From a checkpoint of a small audio embedding model.
Training: muon at rate 0.015, 6700 steps.
Data: trained on notes from a synthesiser with random patches, 78125 training examples, 43.9 epochs.
Rows from block 4, named by matrix and row number. Rows with one number belong to one neuron. Each number is 50 + 12 x the weight over the matrix's rms, rounded and kept within 0 to 99. All counts start at 0.
# fc1: second MLP up (model.blocks.4.mlp.fc1.weight, 384x192), inputs 48-95
# fc2: second MLP down (model.blocks.4.mlp.fc2.weight, 192x384, transposed), outputs 48-95
fc1.64:50 48 50 99 50 53 59 56 99 50 99 54 59 50 33 67 50 48 51 39 79 51 49 49 00 41 49 50 51 50 90 12 50 50 05 50 47 24 50 44 50 50 95 47 50 00 48 65
fc2.64:50 48 99 23 38 80 99 50 32 50 51 34 19 50 99 75 46 48 87 50 54 53 50 82 99 58 51 50 43 50 45 52 50 50 42 50 50 27 50 45 50 50 46 19 50 97 44 56
fc1.66:50 49 14 54 28 73 47 46 47 50 06 37 09 50 16 61 49 00 37 51 48 50 50 55 29 27 56 50 56 24 55 84 50 50 50 53 50 50 50 50 50 41 50 56 50 50 59 66
fc2.66:50 48 32 50 36 40 19 56 48 50 02 85 28 50 50 50 45 50 45 53 36 64 50 43 53 00 50 50 50 50 53 49 50 50 67 50 50 30 50 49 50 50 52 53 50 81 49 54
fc1.67:50 50 50 50 53 50 50 50 47 50 54 49 50 50 52 53 50 50 50 50 50 47 50 50 52 50 50 50 50 50 49 49 50 50 50 50 50 50 50 23 50 50 50 50 50 51 50 50
fc2.67:50 50 50 50 50 50 50 40 50 50 50 43 50 50 50 51 55 50 50 50 50 50 50 50 50 50 55 50 42 50 49 50 50 50 52 50 50 50 50 50 50 50 50 50 50 50 50 50
fc1.68:50 23 57 29 78 49 52 59 58 50 03 49 67 50 50 49 66 72 62 40 72 48 45 56 62 27 50 50 64 50 68 50 50 50 24 50 50 49 50 45 50 50 58 88 50 50 49 37
fc2.68:41 50 33 50 65 37 50 50 00 50 48 00 56 50 41 29 96 48 21 73 51 52 50 61 66 52 50 50 30 50 83 50 50 50 50 50 50 76 50 47 50 50 54 99 50 04 86 51
fc1.71:50 50 50 49 63 50 51 50 50 50 50 37 50 50 50 50 58 50 55 50 50 50 50 50 50 50 50 50 50 50 51 50 50 50 40 50 50 83 50 50 50 50 50 50 50 50 50 50
fc2.71:50 55 50 50 50 50 50 20 50 50 50 50 50 50 50 50 50 50 50 50 50 50 50 50 50 47 52 50 50 50 50 50 50 50 50 50 50 51 50 50 50 50 50 50 50 50 50 50
fc1.73:50 41 50 49 71 25 44 38 44 50 86 74 53 50 30 53 39 37 35 19 41 49 50 51 50 48 40 50 65 52 51 30 50 50 51 50 50 47 50 50 50 50 50 53 50 40 49 54
fc2.73:50 62 43 50 52 53 50 29 46 50 99 68 56 50 47 51 65 38 40 50 48 29 50 41 49 59 52 50 52 50 65 50 50 50 79 50 50 49 50 34 50 50 26 49 50 49 49 51
fc1.78:50 50 67 50 59 50 51 34 31 50 55 34 43 50 58 50 53 51 61 50 55 50 50 50 52 50 35 50 50 44 50 39 50 50 88 50 50 64 50 50 50 50 53 46 50 49 38 57
fc2.78:50 51 50 50 47 49 50 50 50 50 35 50 49 50 48 50 49 42 34 50 41 51 50 64 51 47 51 50 50 50 51 51 50 50 30 50 50 51 50 50 50 50 51 49 50 45 50 36
fc1.80:50 52 22 62 99 30 28 52 33 50 49 45 49 50 48 46 37 00 63 50 39 64 52 47 33 51 30 50 52 40 33 51 50 50 44 50 50 93 50 48 50 50 61 99 50 34 45 26
fc2.80:70 72 09 32 43 53 50 50 61 50 48 99 08 50 48 00 57 50 50 57 87 50 50 50 50 50 28 50 24 50 50 50 50 50 49 50 50 99 50 34 50 50 50 51 50 32 50 00
fc1.82:50 43 85 49 00 50 68 79 28 50 50 73 43 50 25 96 37 49 52 63 78 39 52 52 50 00 48 50 48 53 49 62 50 50 11 50 50 50 50 49 50 46 54 64 50 69 63 69
fc2.82:50 48 39 73 00 99 43 59 51 50 25 99 45 50 29 99 50 59 00 34 40 41 50 51 24 43 80 50 07 50 36 50 50 50 79 50 50 92 50 52 50 50 48 48 50 59 56 22
fc1.83:50 50 64 68 55 26 50 50 77 50 43 49 41 50 30 39 85 64 21 48 57 79 33 61 30 71 49 50 30 50 99 57 50 50 97 50 50 08 50 56 50 49 56 80 49 52 51 58
fc2.83:50 49 64 50 41 36 22 02 50 50 32 54 67 50 66 49 86 60 59 15 50 58 55 31 66 48 50 50 71 50 40 50 50 50 51 50 50 50 50 51 50 50 57 99 50 35 30 17
fc1.84:50 26 49 77 50 53 29 64 49 50 76 49 81 50 18 47 00 70 00 81 63 50 50 52 99 57 39 50 50 49 43 50 49 50 06 50 48 53 50 50 50 50 46 51 66 50 48 50
fc2.84:50 26 09 50 51 51 34 33 50 50 77 53 29 50 50 50 49 81 16 56 62 68 50 56 45 06 50 50 49 50 45 50 50 50 44 50 50 53 50 99 50 50 47 51 50 53 50 61
fc1.85:50 50 50 50 50 50 50 50 50 50 38 50 50 50 58 50 50 50 50 50 50 50 50 50 50 50 48 50 50 50 50 48 50 50 50 50 50 50 50 50 50 50 50 50 50 50 50 53
fc2.85:50 50 50 50 50 50 50 50 50 50 67 50 50 50 50 50 50 50 50 50 50 50 50 50 50 50 50 50 50 50 50 50 50 50 50 50 50 50 50 50 50 50 50 50 50 49 50 50
fc1.86:50 49 46 50 50 48 50 71 50 50 50 50 52 50 50 50 49 51 50 50 50 50 50 50 50 60 50 50 50 50 50 43 50 50 50 50 50 52 50 50 50 50 47 46 50 54 50 50
fc2.86:50 50 50 50 38 50 50 51 50 50 50 51 50 50 50 33 50 50 50 50 46 50 50 50 50 50 50 50 45 50 51 50 50 50 50 50 50 54 50 50 50 50 50 50 50 50 50 50
fc1.89:50 09 53 36 49 47 33 53 20 50 54 66 46 50 47 47 50 42 23 50 29 50 46 62 92 48 83 50 14 50 41 77 50 50 41 50 59 48 50 49 50 43 57 52 50 66 48 66
fc2.89:50 50 50 50 55 41 50 52 07 50 65 69 45 50 90 56 41 00 50 77 52 96 50 56 55 50 52 50 50 50 50 50 50 50 46 50 50 27 50 57 50 50 17 50 50 43 63 50
fc1.90:50 50 50 50 50 50 50 50 50 50 54 50 50 50 50 50 50 50 51 50 50 50 50 50 50 50 50 50 50 50 49 50 50 50 50 50 50 50 50 50 50 50 50 50 50 50 50 50
fc2.90:50 50 50 50 50 50 50 50 50 50 50 50 50 50 50 50 50 49 50 50 50 50 50 50 50 39 50 50 50 50 50 50 50 50 50 50 50 50 50 50 50 50 50 50 50 50 50 50
fc1.91:50 19 48 48 54 62 38 46 73 50 54 99 99 50 65 56 50 58 08 53 73 48 50 83 07 53 57 50 39 45 80 76 50 50 50 50 50 33 50 25 50 48 26 64 50 57 51 24
fc2.91:50 76 34 50 45 46 51 54 08 50 09 50 54 50 50 83 55 46 60 50 71 64 36 64 50 50 48 50 49 50 99 50 50 50 62 50 50 50 50 50 50 50 63 86 50 23 56 37
fc1.93:52 00 34 58 42 49 49 52 15 50 27 16 30 50 42 55 90 39 39 02 20 53 52 56 00 95 53 50 52 64 44 51 50 50 99 50 51 27 50 64 50 94 55 56 50 58 64 66
fc2.93:49 33 52 47 25 61 48 69 51 50 56 48 55 50 61 53 50 00 32 49 27 81 50 00 48 57 03 50 46 50 49 50 50 50 54 50 50 13 50 53 50 50 50 52 50 43 62 44
fc1.101:45 37 27 56 22 33 50 53 38 50 53 55 75 50 92 40 39 56 09 50 19 53 50 04 51 35 51 50 60 48 51 44 50 50 23 50 50 46 50 58 50 49 23 50 50 09 50 27
fc2.101:50 50 51 50 50 51 67 51 72 50 45 60 76 50 50 46 50 36 50 47 43 53 50 12 57 50 74 50 52 50 49 50 50 50 51 50 50 84 50 50 50 50 50 50 50 56 51 50
fc1.104:50 57 51 89 66 00 56 46 99 50 61 94 51 50 10 48 51 53 82 50 60 45 50 49 46 48 82 50 49 50 90 49 51 50 40 50 64 73 50 51 50 50 53 74 50 58 52 51
fc2.104:50 93 50 49 50 48 51 45 40 50 47 49 48 50 51 58 56 52 40 49 46 55 50 50 44 00 52 50 71 50 25 50 50 50 55 50 50 54 50 54 50 50 39 48 50 37 48 22
fc1.108:50 43 49 19 15 47 53 61 99 50 53 42 30 50 79 42 33 49 47 34 49 40 50 56 49 64 26 50 23 50 99 00 50 50 37 50 52 54 50 99 50 54 73 09 50 44 37 42
fc2.108:50 71 52 50 47 48 50 69 50 50 99 20 01 50 42 50 12 51 50 50 29 78 50 49 38 49 59 51 33 50 63 50 50 50 36 50 50 50 50 50 50 50 50 60 50 20 55 99
fc1.111:50 50 52 42 56 40 50 50 47 50 50 50 50 50 50 53 50 50 49 46 52 50 50 52 50 50 61 50 55 50 50 28 50 50 50 50 50 50 50 51 50 50 50 50 45 50 50 50
fc2.111:50 50 53 53 51 50 50 28 60 50 50 50 50 50 50 50 50 50 50 50 50 43 50 50 50 50 50 50 49 50 34 50 50 50 60 50 50 50 50 41 50 50 50 46 50 50 50 50
fc1.112:53 59 56 48 50 30 15 85 60 50 49 51 48 50 45 66 44 51 72 42 48 63 48 08 49 57 50 50 00 44 99 73 50 50 68 50 50 49 50 62 50 50 33 99 49 34 57 08
fc2.112:49 49 49 59 47 70 00 41 19 50 49 50 99 50 06 55 00 50 63 69 49 47 50 68 51 29 50 50 99 50 91 50 50 50 47 50 50 63 50 46 50 50 69 99 50 00 52 27
fc1.113:50 40 50 37 50 50 50 50 76 50 50 50 50 50 50 50 47 50 32 50 50 50 50 65 50 50 52 50 48 50 50 37 50 50 46 50 50 50 50 74 50 50 50 50 50 50 50 50
fc2.113:50 50 50 50 50 50 50 68 50 50 50 50 50 50 50 50 50 50 50 50 49 50 50 49 50 52 45 50 50 50 53 50 50 50 50 50 50 50 50 50 50 50 50 50 50 58 50 50
fc1.114:50 99 43 50 33 35 62 18 31 50 69 47 45 50 41 59 47 51 38 61 55 50 50 51 50 48 68 50 50 50 09 42 50 50 51 50 50 81 50 48 50 54 43 36 50 40 52 49
fc2.114:50 50 95 50 55 49 50 68 50 50 55 27 42 50 50 99 69 55 50 50 10 51 50 50 50 49 47 50 48 50 00 50 50 50 50 50 50 99 50 59 50 50 51 44 50 50 50 50
fc1.116:50 45 50 50 50 50 50 50 50 50 50 50 50 50 50 50 50 50 50 50 50 50 50 50 50 50 50 50 50 50 50 50 50 50 50 50 50 50 50 50 50 50 50 54 50 50 50 50
fc2.116:50 50 50 50 50 50 50 50 50 50 50 50 50 50 50 50 50 50 50 50 50 50 50 50 50 50 50 50 50 50 50 50 50 50 50 50 50 50 50 50 50 50 50 50 50 50 50 50
fc1.117:50 47 57 17 39 68 49 49 49 50 91 62 52 50 38 99 45 86 36 39 13 55 48 00 47 11 53 50 53 50 73 65 50 50 41 50 50 51 50 97 50 48 27 48 50 57 56 50
fc2.117:50 51 49 37 48 50 52 50 51 50 64 01 55 50 23 53 43 18 51 55 64 50 50 43 50 57 74 50 55 50 53 53 50 50 00 50 50 53 50 55 50 50 53 64 50 26 51 45
fc1.119:50 30 47 50 50 23 39 55 51 50 52 47 61 50 99 53 51 99 69 49 30 48 55 50 53 99 99 50 36 51 53 44 50 50 00 50 50 30 50 60 50 50 44 50 53 48 41 49
fc2.119:50 50 54 50 45 45 59 50 49 50 71 50 15 50 50 42 59 99 55 41 00 54 50 49 57 41 49 50 31 50 52 50 50 50 50 50 50 22 50 29 50 50 45 50 50 52 67 51
fc1.121:50 79 49 44 94 75 35 50 95 50 68 48 63 50 94 50 48 47 19 50 80 47 50 61 50 49 33 50 47 37 40 43 50 50 84 50 50 08 50 34 50 49 00 68 41 21 57 57
fc2.121:50 80 00 10 50 49 51 50 78 50 52 34 40 50 50 00 72 37 84 52 50 50 50 52 45 34 20 50 48 50 70 50 50 50 49 50 50 50 50 48 50 50 52 50 50 50 45 50
fc1.125:50 00 00 38 62 52 50 15 12 50 97 53 17 50 58 45 55 53 57 50 48 31 80 55 48 54 45 50 76 50 99 49 50 50 61 50 50 51 50 39 50 70 53 54 50 16 21 69
fc2.125:51 50 45 50 54 99 56 45 49 50 99 48 99 50 49 50 54 53 94 51 38 74 50 55 53 47 14 50 76 50 48 50 50 50 49 50 50 53 50 51 50 50 49 02 50 48 27 48
fc1.127:50 47 49 99 49 50 15 61 85 50 47 62 49 50 73 28 15 46 53 39 58 49 50 79 99 48 54 50 44 50 13 71 50 50 24 50 44 48 49 53 50 50 53 38 50 55 63 15
fc2.127:50 50 50 35 42 50 50 76 81 50 00 40 59 50 82 15 50 50 59 50 50 99 50 12 53 50 52 48 43 50 59 50 50 50 49 50 50 00 50 60 50 50 13 00 50 50 90 48
fc1.128:50 52 55 53 53 50 71 81 30 50 45 99 99 50 65 50 53 50 96 50 46 50 50 59 53 14 42 50 65 46 30 52 50 50 32 50 50 72 50 44 50 65 99 99 50 51 50 75
fc2.128:50 50 94 50 34 51 54 44 50 50 60 52 99 50 52 54 48 98 47 50 53 77 50 15 31 44 50 50 15 50 00 50 50 50 93 50 50 50 50 71 50 50 99 99 50 48 30 46
fc1.129:50 24 99 69 32 80 00 50 44 50 35 73 30 50 77 00 49 52 59 43 52 86 50 51 41 54 37 50 11 46 82 63 52 50 13 50 50 43 50 51 50 50 54 74 50 40 26 51
fc2.129:50 59 55 36 50 90 40 46 62 50 51 35 99 50 53 51 46 64 50 49 45 96 50 46 53 51 50 50 40 50 47 50 50 50 56 50 50 44 50 20 50 50 57 99 50 99 52 50
fc1.130:50 16 13 45 14 78 47 49 44 50 78 51 49 50 26 50 50 29 63 50 29 50 22 50 97 48 51 50 50 62 49 07 50 50 00 50 50 53 50 58 50 50 68 53 50 55 50 63
fc2.130:50 58 54 51 46 54 65 49 52 50 49 99 51 50 51 68 00 67 99 60 53 51 50 19 29 33 99 50 05 50 38 50 50 50 52 50 50 50 50 49 50 50 50 44 50 49 53 38
fc1.132:50 47 27 50 00 50 52 21 46 50 67 48 82 50 42 11 52 50 50 60 38 50 54 36 47 38 45 50 46 31 51 41 50 50 19 50 50 95 50 26 50 41 50 45 50 42 62 76
fc2.132:48 81 51 50 23 53 80 48 13 50 39 45 99 50 21 49 56 95 58 31 52 51 50 62 39 50 48 50 53 50 20 49 50 50 49 50 50 47 50 31 50 50 50 99 50 52 49 45
fc1.133:54 50 49 49 60 23 54 45 41 50 50 49 50 50 29 31 53 35 33 61 49 56 50 53 44 53 83 50 51 46 54 92 50 50 50 50 50 50 50 20 50 41 48 74 50 49 55 56
fc2.133:50 50 50 50 59 50 49 53 49 50 42 29 50 50 50 51 69 47 81 50 61 50 50 49 73 96 51 50 50 50 30 50 50 50 52 50 50 26 50 49 50 50 54 50 50 23 50 54
fc1.134:50 50 30 33 83 50 28 44 50 50 22 47 49 50 58 00 46 70 55 51 00 50 50 39 54 45 65 50 91 48 99 21 50 50 79 50 50 50 50 99 50 51 32 84 50 53 50 50
fc2.134:50 64 99 41 00 49 43 64 29 50 00 45 59 50 55 06 59 50 51 50 30 66 50 99 63 79 87 50 86 50 50 51 50 50 49 50 50 51 50 67 50 50 38 62 50 50 21 46
fc1.138:50 85 57 45 41 49 36 55 50 50 50 60 50 50 50 65 46 85 44 99 52 61 50 51 52 99 45 50 66 50 50 43 50 50 54 50 50 64 50 51 50 50 47 98 50 08 71 56
fc2.138:50 65 71 50 29 50 50 59 50 50 48 66 47 50 53 50 50 49 28 50 45 00 50 49 41 51 67 50 50 50 04 50 50 50 00 50 50 49 50 50 50 50 33 40 50 44 50 45
fc1.139:50 35 50 55 47 48 28 27 49 50 19 49 68 50 05 68 13 24 56 61 25 59 50 45 50 99 66 50 39 44 48 85 50 50 54 50 50 49 50 56 50 50 46 68 54 54 51 58
fc2.139:50 49 48 50 00 55 63 55 52 50 99 50 03 50 68 49 52 68 52 49 12 45 50 57 99 48 51 50 92 50 49 50 50 50 75 50 50 00 50 50 50 50 55 35 50 50 65 55
fc1.141:56 33 20 46 23 54 36 39 49 50 92 55 00 50 35 00 49 00 56 48 71 50 50 45 31 82 50 50 99 52 99 47 50 50 88 50 50 47 50 94 50 50 20 57 50 51 81 99
fc2.141:50 25 51 50 43 51 45 99 48 50 51 46 63 50 00 32 00 20 46 49 42 51 50 53 68 62 61 50 77 50 49 51 50 50 37 50 50 64 50 00 50 50 30 34 50 54 03 69
fc1.144:50 50 50 50 50 50 50 50 50 50 50 50 50 50 50 50 50 50 50 48 50 50 50 52 50 50 50 50 50 50 50 50 50 50 50 50 50 50 50 50 50 50 50 50 50 50 43 50
fc2.144:50 50 50 50 50 50 50 50 50 50 50 50 50 50 50 50 50 50 50 50 50 50 50 50 50 51 38 50 50 50 50 50 50 50 50 50 50 50 50 50 50 50 50 50 50 50 50 50
fc1.145:50 50 50 59 62 50 50 50 50 50 50 50 50 50 50 50 50 43 47 50 63 50 50 50 50 50 36 50 50 50 50 50 50 50 50 50 50 50 50 50 50 50 50 50 50 50 42 50
fc2.145:50 50 50 50 50 50 50 50 50 50 50 50 50 50 50 50 50 50 50 50 50 50 50 50 50 50 55 50 50 50 50 50 50 50 50 50 50 50 50 50 50 50 50 50 50 50 50 50
fc1.147:50 60 50 48 37 49 50 54 50 50 55 49 50 50 50 53 32 50 60 48 63 46 50 42 53 51 54 50 53 42 68 50 50 50 49 50 50 68 50 34 50 50 39 39 50 41 47 74
fc2.147:50 60 53 50 43 50 50 50 50 50 50 44 41 50 39 33 50 50 31 39 52 63 50 50 50 50 43 50 50 50 84 50 50 50 50 50 50 51 50 47 50 50 50 49 50 62 50 50
fc1.149:46 57 48 52 56 47 48 41 18 50 52 56 61 50 56 99 48 42 05 51 95 38 50 50 99 74 47 50 30 51 49 46 50 50 84 51 58 39 50 49 50 50 54 58 50 30 53 47
fc2.149:50 47 49 50 88 50 48 64 47 50 48 46 50 50 37 07 50 50 50 50 45 50 50 45 50 61 35 50 36 50 22 67 50 50 52 50 50 29 50 53 50 50 52 55 50 51 49 54
fc1.150:50 49 19 50 35 75 22 22 50 50 43 60 61 50 39 06 24 32 50 51 68 44 50 50 62 11 77 50 51 50 44 62 50 50 75 50 50 50 50 54 50 48 48 54 50 29 34 42
fc2.150:50 28 11 50 51 37 66 62 50 50 42 52 62 50 51 61 82 49 50 50 31 35 50 56 30 50 13 50 99 50 97 50 50 50 51 50 50 52 50 30 50 50 21 68 50 63 54 48
fc1.151:50 69 67 46 52 57 53 82 53 50 82 28 61 50 50 50 53 57 44 58 80 50 50 22 57 55 60 50 48 50 74 58 50 50 45 50 50 24 50 78 50 50 66 49 50 50 59 44
fc2.151:50 00 44 51 50 50 85 50 61 50 17 57 49 50 33 43 24 16 49 50 34 99 50 52 99 52 36 50 47 50 51 50 50 50 43 50 50 29 50 48 50 50 50 50 50 47 46 52
fc1.153:50 50 58 50 50 50 48 55 51 50 60 71 50 50 50 50 50 33 55 50 50 50 50 50 50 50 50 50 54 50 50 50 50 50 26 50 50 50 50 44 50 50 50 50 50 23 54 50
fc2.153:50 50 51 50 50 50 50 47 48 50 51 50 50 50 50 48 50 50 54 50 50 50 50 50 50 50 50 50 50 50 50 50 50 50 50 50 50 50 50 50 50 50 49 50 50 50 50 50
fc1.157:50 50 11 69 70 39 37 81 61 50 49 51 48 50 50 45 54 50 61 68 99 50 50 50 50 47 31 50 46 50 58 82 50 50 61 50 40 60 50 36 50 53 52 50 52 62 44 50
fc2.157:50 47 38 50 50 76 53 38 19 50 55 52 64 50 38 18 45 07 50 22 54 50 50 50 50 52 46 50 50 50 50 57 50 50 50 50 50 48 50 50 50 50 50 28 50 44 50 52
fc1.158:50 59 39 99 99 20 50 54 49 50 50 50 55 50 43 50 30 47 50 48 50 50 50 35 50 68 17 50 49 00 48 34 50 50 50 50 50 96 50 50 50 53 48 50 50 50 47 50
fc2.158:50 50 43 50 55 51 50 68 51 50 71 50 49 50 29 56 50 50 51 50 60 50 50 50 41 49 51 50 37 50 50 50 50 50 49 50 50 50 50 50 50 50 50 50 50 50 47 53
fc1.161:46 50 50 50 51 50 50 36 50 50 50 50 50 50 68 50 50 50 38 30 47 50 36 50 56 49 50 50 50 43 50 50 50 50 47 50 50 26 50 50 50 50 40 50 50 50 50 50
fc2.161:50 50 56 50 50 51 50 50 58 50 50 54 46 50 50 50 34 50 50 50 43 50 50 50 50 50 50 50 50 50 51 50 50 50 50 50 50 50 50 50 50 50 50 50 50 50 50 50
fc1.165:50 47 66 52 69 21 62 35 53 50 50 50 55 50 56 56 06 50 53 38 72 54 53 15 55 64 72 50 64 51 59 96 50 50 92 50 49 99 50 50 50 50 62 44 50 58 68 53
fc2.165:50 13 41 49 50 49 49 54 51 50 43 17 58 50 52 65 99 50 50 53 57 49 50 36 63 48 79 50 52 50 63 50 50 50 33 50 50 50 50 53 50 50 49 30 50 51 50 60
fc1.166:50 42 19 50 99 62 49 50 29 50 50 22 99 50 47 51 39 73 21 11 57 37 50 48 75 51 77 50 56 53 30 44 50 50 49 50 51 55 50 53 50 41 50 56 50 46 49 52
fc2.166:50 00 00 50 99 11 38 99 55 50 56 34 95 50 00 72 30 31 52 49 78 97 50 50 49 72 39 50 50 43 44 48 50 50 66 50 50 51 50 25 50 50 70 80 50 47 51 58
fc1.168:50 20 33 49 46 51 38 09 26 50 49 44 52 50 40 31 50 66 52 50 99 61 50 53 47 52 55 50 50 43 81 54 50 50 30 50 50 29 50 42 50 65 50 99 50 48 72 50
fc2.168:50 39 51 50 50 29 44 54 05 50 49 28 36 50 55 80 18 35 44 50 53 54 50 52 49 50 21 50 03 50 51 51 50 50 24 50 50 52 50 61 50 50 42 68 50 25 46 43
fc1.171:59 34 51 46 51 49 48 44 99 50 55 48 50 50 53 39 51 56 85 34 48 50 50 50 46 49 48 50 57 50 46 50 50 50 58 50 46 32 50 50 50 50 48 51 50 51 50 48
fc2.171:50 50 63 50 52 51 50 00 48 50 12 51 47 50 60 69 32 50 50 50 47 54 50 54 51 08 49 50 52 50 61 50 50 50 52 50 50 68 50 50 50 50 50 50 50 50 50 50
fc1.173:50 47 58 17 73 43 63 47 51 50 12 39 72 50 50 78 73 37 64 38 00 50 51 60 30 51 25 50 49 48 99 71 50 50 51 50 50 90 50 60 50 69 66 99 53 33 49 75
fc2.173:50 58 80 51 12 65 15 58 52 50 99 50 49 50 51 28 00 50 30 50 48 50 50 91 49 58 98 50 35 50 50 50 50 50 22 50 50 03 50 00 50 50 48 76 50 54 45 46
fc1.174:50 49 42 50 33 69 45 46 35 50 50 99 50 50 70 56 53 35 50 63 50 50 50 50 40 50 51 50 57 50 67 65 50 50 48 50 50 99 50 60 50 50 26 04 50 16 46 31
fc2.174:50 48 50 49 45 70 50 50 97 50 48 38 04 50 41 34 17 46 56 50 47 73 50 31 53 51 57 50 52 50 50 50 50 50 50 50 50 55 50 60 50 50 66 67 50 44 49 16
fc1.184:50 41 20 81 39 44 67 44 47 50 30 49 50 50 40 37 56 65 45 30 82 50 50 50 73 54 30 50 70 52 86 47 50 50 50 50 50 30 50 50 50 50 72 43 50 30 42 82
fc2.184:50 19 49 50 47 50 39 50 45 50 50 52 50 50 50 48 49 53 52 51 51 50 50 48 52 46 51 50 50 50 99 50 50 50 51 50 50 59 50 44 50 50 22 00 50 44 50 58
fc1.188:50 50 50 50 50 50 50 50 50 50 50 50 50 50 59 50 53 50 50 50 50 50 48 50 50 50 50 50 52 50 50 50 50 50 50 50 50 50 50 50 50 50 52 50 50 50 49 50
fc2.188:50 50 50 50 50 50 50 50 50 50 50 50 50 50 50 50 50 50 50 50 50 50 50 58 50 50 50 50 50 50 50 50 50 50 50 50 50 50 50 50 50 50 50 50 50 50 50 50
fc1.190:50 48 55 57 46 99 00 88 42 50 49 01 25 50 60 68 65 61 41 50 89 50 50 00 77 04 05 50 90 50 81 48 50 50 89 50 50 99 50 49 50 38 49 43 50 00 32 74
fc2.190:50 49 20 50 52 99 99 54 50 50 27 48 72 50 28 48 19 37 49 50 53 56 50 54 44 51 48 51 00 50 99 51 50 50 46 50 50 99 50 55 50 50 45 51 50 19 51 30
fc1.192:50 48 29 44 64 56 01 99 00 50 58 44 51 50 29 00 99 68 47 50 61 52 54 47 75 45 60 50 23 51 41 79 50 50 99 50 50 99 50 69 50 53 50 61 50 00 99 94
fc2.192:50 50 00 50 00 23 58 52 48 50 50 59 42 50 99 50 00 40 65 41 53 50 50 52 00 99 55 50 51 48 88 50 50 50 39 50 50 00 50 41 50 50 32 49 50 56 00 93
fc1.193:50 40 32 59 89 50 42 41 49 50 50 50 98 50 52 52 28 49 54 50 50 50 50 69 50 48 57 50 51 47 51 50 50 50 58 50 50 63 50 67 50 50 38 49 50 46 56 49
fc2.193:50 50 50 50 50 38 50 79 50 50 60 38 47 50 47 41 61 48 50 50 05 48 50 49 49 71 51 50 46 50 47 50 50 50 50 50 50 50 50 30 50 50 50 57 50 59 50 50
fc1.194:50 62 48 62 39 26 57 58 60 50 61 60 71 50 77 59 24 51 50 50 64 40 35 30 48 51 50 50 31 41 51 25 50 50 23 50 49 50 50 44 50 50 46 51 50 42 50 48
fc2.194:50 50 42 50 62 00 49 50 46 50 50 50 52 50 50 47 66 50 51 65 40 48 53 50 45 54 50 50 50 50 48 50 50 50 52 50 50 30 50 50 50 50 50 53 50 50 49 14
fc1.197:50 27 46 18 30 55 30 50 53 50 39 41 99 50 60 52 50 84 26 65 91 50 60 27 41 39 53 50 77 39 67 56 50 50 79 47 51 49 50 43 50 50 50 41 50 21 50 41
fc2.197:50 39 79 39 36 66 83 62 38 50 51 50 48 50 23 48 44 53 64 48 26 47 50 30 43 49 73 50 30 50 10 50 50 50 56 50 50 48 50 67 50 50 92 68 50 53 51 51
fc1.198:50 51 50 57 50 65 66 77 50 50 49 48 50 50 50 33 54 48 50 53 32 48 50 55 52 70 32 50 45 51 49 57 50 50 40 50 50 50 50 50 50 50 52 51 50 52 73 50
fc2.198:49 49 59 50 50 52 53 49 36 50 40 51 28 50 65 49 50 56 50 48 50 50 50 65 50 50 34 50 49 50 27 50 50 50 56 50 50 54 50 30 50 50 48 42 50 46 47 50
fc1.200:45 38 50 48 52 55 86 50 35 50 58 68 40 50 43 39 49 22 68 15 00 50 48 50 95 44 52 50 54 48 70 50 50 50 34 49 31 52 50 51 50 44 71 52 48 62 44 45
fc2.200:50 50 00 50 64 51 50 55 66 50 47 86 44 50 50 99 46 62 99 50 51 50 50 50 41 27 51 50 47 50 51 50 50 50 53 50 50 48 50 41 50 50 59 67 50 89 48 86
fc1.201:52 73 75 67 50 50 24 40 71 50 52 47 41 50 47 38 39 68 79 25 86 43 54 95 48 60 50 50 11 50 51 00 50 50 73 50 50 75 50 33 50 51 93 54 50 46 38 45
fc2.201:50 53 51 50 41 51 53 49 96 50 21 99 41 50 65 47 50 35 00 39 56 50 50 49 55 38 51 50 49 50 54 51 50 50 70 50 50 73 50 52 50 50 44 00 50 49 48 60
fc1.202:50 50 50 73 49 25 65 49 57 50 96 13 52 50 08 04 35 44 51 65 56 52 52 48 11 06 49 50 31 53 69 52 50 50 20 50 50 69 50 43 50 50 47 53 50 38 99 47
fc2.202:50 18 31 50 45 58 50 44 59 50 43 33 51 50 43 99 50 47 36 30 53 55 50 50 93 48 34 50 21 50 40 51 50 50 00 50 50 63 50 51 50 50 50 50 50 49 67 69
fc1.205:50 43 51 62 49 51 48 50 44 50 50 67 49 50 26 86 45 30 57 27 45 51 36 70 53 91 35 50 50 50 43 70 50 50 37 50 50 33 50 50 50 50 23 56 50 51 49 69
fc2.205:50 49 64 27 50 70 59 50 00 50 50 50 33 50 61 38 69 49 91 50 14 77 50 50 59 07 67 50 52 50 00 50 50 50 52 50 50 50 50 57 50 50 41 54 50 81 51 29
fc1.206:41 49 20 54 38 99 53 60 70 50 72 67 60 50 61 14 49 46 51 50 52 52 44 54 49 88 51 50 50 50 77 50 50 50 53 50 51 51 50 99 50 50 53 48 50 50 00 15
fc2.206:50 36 48 50 35 38 98 42 49 50 50 08 50 50 39 76 46 53 73 86 30 50 50 70 59 49 21 51 76 50 50 49 50 50 58 50 50 47 50 48 50 50 51 33 50 44 54 50